config.yaml
encoder_arch: "convnext"
downsampling_factor: 8
encoder_norm: "layernorm"
latent_channels: 8
codebook_size: 1024
beta1: 0.95
weight_decay: 0.4
Rows from block 4 of the encoder of a small image VQ-VAE, named by matrix and row number. Rows with one number belong to one neuron. Each number is 200 + 40 x the weight over its row's rms, rounded and kept within 0 to 999. All counts start at 0.
After each neuron's rows are labels from the 100 images, of 14848, where the neuron reaches its highest value: "lies over" is the class under the peak. Only what is clearly more common there than usual is listed. The data: rendered landscapes of hills, water and sky.
# fc1: MLP up (encoder.blocks.4.mlp.fc1.weight, 512x128), inputs 0-31
# fc2: MLP down (encoder.blocks.4.mlp.fc2.weight, 128x512, transposed), outputs 0-31

fc1.453,167,174,170,207,201,179,208,195,276,210,145,160,225,240,193,198,225,221,191,149,246,290,201,186,142,159,245,239,197,177,240,147
fc2.453,234,204,183,221,173,131,251,167,217,242,222,210,119,221,214,222,231,172,163,230,166,186,229,226,212,243,282,132,168,145,186,188
lies over: water; steep ground

fc1.394,247,215,209,191,145,236,172,238,196,173,202,178,179,158,122,215,172,179,153,175,129,206,206,233,217,194,206,186,89,177,169,201
fc2.394,167,160,258,161,165,227,245,222,234,252,130,179,170,150,229,188,238,156,206,236,246,155,244,230,177,157,289,258,229,225,187,189
lies over: snow

fc1.237,151,186,209,174,218,204,176,174,244,221,225,179,236,191,196,229,166,269,209,210,228,201,208,187,187,227,150,161,221,231,181,169
fc2.237,195,225,250,278,162,183,221,174,213,105,199,171,192,149,229,172,190,184,191,180,233,230,128,191,238,206,171,189,261,163,177,250
lies over: snow

fc1.106,131,170,241,212,169,250,269,233,192,167,139,217,246,267,168,207,224,243,126,252,264,203,119,270,194,273,203,209,246,216,238,169
fc2.106,226,240,228,151,134,200,261,155,211,186,211,192,162,226,238,246,175,237,240,179,231,238,194,200,175,172,228,274,144,207,163,186
lies over: snow

fc1.244,193,221,106,214,219,142,184,221,236,227,170,193,237,161,202,132,256,171,176,190,224,263,161,278,180,173,213,150,187,235,117,192
fc2.244,200,209,174,270,136,204,133,228,224,171,193,178,228,130,239,125,264,211,243,223,106,208,188,178,263,177,218,171,186,175,243,227
lies over: steep ground

fc1.75,175,198,188,197,125,190,222,211,234,201,205,105,279,155,152,167,149,187,219,106,148,76,233,187,173,236,221,242,244,195,141,227
fc2.75,201,219,148,231,155,236,212,264,156,216,190,184,168,205,184,281,249,197,183,235,208,226,221,183,156,166,256,129,130,192,163,245
lies over: steep ground

fc1.63,208,285,221,156,191,122,199,198,187,296,220,209,148,194,100,207,274,198,213,221,201,199,254,224,201,194,167,178,147,210,210,267
fc2.63,226,231,175,150,223,198,245,238,173,167,205,242,156,226,198,207,167,185,185,170,202,166,222,279,248,187,186,170,273,196,253,216
lies over: snow

fc1.107,157,224,218,282,146,244,254,202,290,290,240,176,254,190,240,184,176,257,216,231,148,246,240,198,227,215,149,247,215,161,242,169
fc2.107,171,189,157,236,125,160,199,225,219,248,212,273,208,213,211,253,229,208,155,211,181,191,278,219,217,246,255,152,230,174,231,228
lies over: sky

fc1.352,150,214,191,113,224,226,156,163,210,234,216,175,207,196,263,202,212,185,199,205,197,306,257,281,183,223,245,247,144,214,236,240
fc2.352,199,128,233,165,190,154,161,219,220,150,217,200,211,124,119,266,182,233,207,158,216,234,205,216,184,213,173,238,150,236,273,209
lies over: steep ground

fc1.202,157,211,155,193,186,193,221,160,201,211,247,242,215,107,221,248,244,78,220,206,213,138,192,163,168,144,216,225,141,234,191,225
fc2.202,175,138,148,138,252,226,131,164,119,314,189,184,235,157,188,195,138,153,187,181,235,182,123,198,206,166,175,174,161,123,237,180
lies over: steep ground

fc1.50,191,176,214,176,188,176,233,178,222,258,164,132,219,223,211,254,225,166,225,221,156,258,170,221,207,218,167,184,224,167,209,267
fc2.50,247,228,220,232,183,126,267,222,138,178,168,182,207,179,261,263,210,237,114,196,137,213,209,262,246,219,165,210,201,218,213,220
lies over: sky

fc1.34,187,166,204,282,172,154,206,209,263,248,196,177,228,219,202,146,177,222,258,186,259,187,204,146,168,181,209,152,159,142,176,192
fc2.34,170,183,177,178,136,151,189,162,272,222,120,164,161,218,151,197,199,231,189,153,174,199,172,228,160,185,236,208,170,182,149,217
lies over: gentle ground

fc1.252,249,261,194,251,220,165,198,188,264,270,129,210,210,197,198,190,202,133,198,316,203,91,180,282,215,227,172,159,165,214,185,199
fc2.252,163,138,188,160,165,187,225,193,230,201,259,255,157,168,192,193,224,142,178,130,247,199,202,217,222,202,209,228,140,143,226,207
lies over: steep ground

fc1.9,164,119,213,196,201,203,163,249,140,194,196,84,258,205,207,223,169,233,210,154,224,156,159,238,222,191,162,177,120,105,236,219
fc2.9,125,137,216,190,212,166,227,170,143,168,179,277,209,229,220,277,269,230,188,242,154,213,260,187,181,213,252,156,221,214,178,229
lies over: gentle ground

fc1.12,186,158,202,175,278,151,117,208,307,180,226,252,225,173,230,248,267,193,229,198,213,194,208,223,196,228,220,220,273,176,193,172
fc2.12,170,81,208,214,192,230,214,220,227,233,179,208,157,206,219,198,143,144,238,201,177,252,105,254,312,226,169,190,251,268,221,175
lies over: steep ground; water

fc1.409,155,183,162,216,188,216,198,221,236,91,197,215,202,214,252,214,232,125,215,195,224,175,177,254,229,176,151,187,167,211,171,227
fc2.409,156,245,223,178,262,193,197,221,219,196,186,183,225,159,174,156,178,148,152,180,194,280,154,196,274,243,125,183,247,233,196,181
lies over: steep ground; water

fc1.143,242,192,140,194,169,199,204,170,165,240,182,246,317,204,191,244,189,183,225,187,224,256,201,258,165,183,216,167,208,124,156,185
fc2.143,217,236,216,256,177,192,173,176,249,219,238,186,236,197,222,264,226,240,206,179,224,185,310,235,221,197,180,234,196,111,110,242
lies over: steep ground

fc1.120,121,180,232,256,214,166,248,192,261,225,193,257,170,158,245,253,199,183,232,224,198,190,211,211,119,218,138,158,240,204,293,187
fc2.120,212,305,112,172,234,186,201,240,251,235,152,148,185,204,160,210,200,182,200,161,185,217,144,259,234,192,101,190,289,170,226,194
lies over: gentle ground

fc1.54,211,114,173,176,211,255,249,253,198,238,133,162,281,234,172,189,162,249,225,253,159,277,194,147,230,203,202,169,147,155,202,226
fc2.54,184,193,251,219,153,206,147,166,171,306,224,157,234,156,222,223,254,199,166,212,224,239,199,246,163,262,198,192,176,260,213,164
lies over: water

fc1.496,221,246,163,254,131,245,204,161,238,258,218,152,189,184,263,209,203,181,210,176,169,153,227,210,193,154,222,260,196,246,225,194
fc2.496,190,213,242,211,232,153,237,237,132,253,178,145,197,148,175,232,206,156,297,207,273,252,259,212,197,168,238,223,177,211,141,153
lies over: steep ground

fc1.198,177,212,267,164,149,278,164,294,179,158,146,205,161,174,229,152,231,220,234,217,236,191,227,303,232,245,177,199,194,216,249,222
fc2.198,210,256,163,177,186,195,168,204,202,176,179,171,182,193,179,170,243,140,258,203,259,136,209,225,192,167,137,137,221,237,244,207
lies over: gentle ground

fc1.511,224,161,215,197,190,147,212,265,219,155,122,156,191,215,174,239,217,234,214,184,226,248,205,265,254,213,181,151,139,244,156,194
fc2.511,152,100,184,221,202,189,243,194,170,217,154,263,212,173,255,141,176,269,255,224,147,240,235,102,200,208,195,195,216,247,209,137
lies over: gentle ground

fc1.357,265,256,186,256,139,143,281,213,185,215,144,211,188,161,130,207,134,258,176,212,192,197,175,218,208,182,212,115,127,256,214,187
fc2.357,202,142,270,186,231,231,238,174,182,191,130,158,138,198,227,251,268,241,233,255,228,214,159,165,143,279,187,226,243,189,149,264
lies over: water

fc1.311,217,216,215,264,133,217,225,244,221,167,188,188,256,171,203,175,156,230,174,257,170,202,211,249,127,223,242,204,183,262,270,123
fc2.311,255,183,218,128,159,268,194,162,264,194,208,173,297,190,178,173,157,153,265,185,216,216,222,203,224,189,247,128,154,159,242,177
lies over: snow

fc1.502,252,142,244,195,250,224,259,259,192,234,127,160,254,170,186,171,205,169,185,218,233,219,154,289,210,196,170,263,291,249,234,257
fc2.502,161,190,257,202,151,174,192,148,232,158,277,166,158,166,242,205,206,198,168,133,247,148,127,192,226,163,228,264,193,195,238,138
lies over: snow; steep ground

fc1.17,164,182,257,206,156,221,162,190,181,238,192,140,261,188,211,258,155,275,191,205,213,206,227,195,251,182,203,232,164,240,284,231
fc2.17,226,162,172,147,125,197,170,173,163,185,215,189,235,239,197,223,203,310,201,148,232,215,189,162,166,159,171,262,197,223,234,231
lies over: water

fc1.176,294,183,195,220,171,104,186,201,178,195,244,127,200,267,206,193,240,267,171,209,185,170,216,241,234,176,229,205,298,217,160,199
fc2.176,228,193,86,181,242,243,200,161,183,157,161,220,197,187,262,188,253,288,231,237,204,164,197,183,163,179,136,212,190,179,254,195
lies over: water

fc1.210,211,147,177,187,149,138,217,235,122,196,248,97,214,172,121,269,256,225,222,192,197,266,172,152,244,195,185,241,209,168,180,248
fc2.210,210,250,198,176,100,106,186,236,155,141,136,205,197,166,227,254,152,168,189,280,178,210,198,160,222,198,191,153,202,213,195,237
lies over: gentle ground

fc1.44,196,223,194,228,175,147,206,275,177,178,98,234,166,212,208,233,206,238,212,237,177,186,103,188,291,193,182,167,175,261,205,253
fc2.44,255,265,226,205,215,163,227,180,213,167,207,221,178,179,250,148,210,207,170,266,161,171,212,162,227,237,247,192,224,260,103,182
lies over: gentle ground

fc1.413,183,197,110,179,179,146,210,169,191,242,152,163,258,147,206,151,184,268,206,177,112,153,182,223,243,223,210,173,123,203,193,153
fc2.413,208,186,109,235,191,175,191,115,178,149,218,175,192,191,246,280,126,154,188,201,210,217,230,211,197,273,269,172,209,215,101,273
lies over: steep ground

fc1.235,209,241,226,183,165,190,189,172,255,191,204,162,255,215,209,237,207,233,237,232,196,188,225,227,199,267,204,283,104,194,302,185
fc2.235,190,121,204,108,149,161,225,214,219,205,253,183,213,167,149,125,242,240,226,126,173,201,190,144,142,151,247,195,162,157,239,189
lies over: snow

fc1.312,177,147,198,233,235,200,203,177,213,133,204,132,212,222,259,240,185,246,227,210,210,257,213,235,243,232,230,257,228,226,160,118
fc2.312,163,119,222,146,181,225,195,204,199,274,304,214,230,209,186,171,188,162,163,205,264,151,225,213,193,153,241,200,163,149,201,157
lies over: gentle ground; snow

fc1.388,212,228,104,158,234,195,238,185,178,252,142,217,235,179,211,173,226,217,186,224,178,184,228,285,207,178,191,193,200,233,157,251
fc2.388,163,157,135,222,241,187,181,190,246,248,183,265,223,208,173,158,196,216,201,155,249,220,225,185,117,228,121,215,171,227,202,206
lies over: steep ground; water

fc1.154,200,184,177,194,111,191,260,188,202,276,202,237,282,186,169,161,155,234,221,153,137,244,225,217,239,109,116,163,162,266,185,177
fc2.154,204,195,259,219,207,173,202,257,213,220,197,182,233,161,151,241,220,244,208,162,181,199,178,236,170,220,190,156,182,208,146,207
lies over: water

fc1.184,216,179,196,157,192,191,182,277,276,217,214,175,243,201,245,223,221,217,206,221,173,160,172,238,237,158,190,229,191,287,182,182
fc2.184,246,229,181,184,208,286,173,187,158,193,173,208,165,144,232,165,211,246,321,137,201,180,218,93,242,195,199,234,192,255,260,124
lies over: steep ground

fc1.13,152,224,239,221,114,139,213,252,224,182,173,139,215,165,160,263,184,230,270,192,167,173,247,231,171,129,281,125,197,194,169,184
fc2.13,145,185,234,176,212,242,225,276,278,269,158,160,178,269,196,150,204,204,200,188,197,174,250,232,195,199,244,178,182,235,272,160
lies over: steep ground

fc1.14,229,197,203,239,194,219,201,155,191,298,190,147,225,206,207,229,155,263,189,183,239,187,151,243,206,200,197,160,268,160,172,125
fc2.14,174,207,160,159,176,155,235,133,183,279,211,199,176,201,188,154,189,252,171,171,179,194,223,226,217,126,232,175,281,171,220,191
lies over: water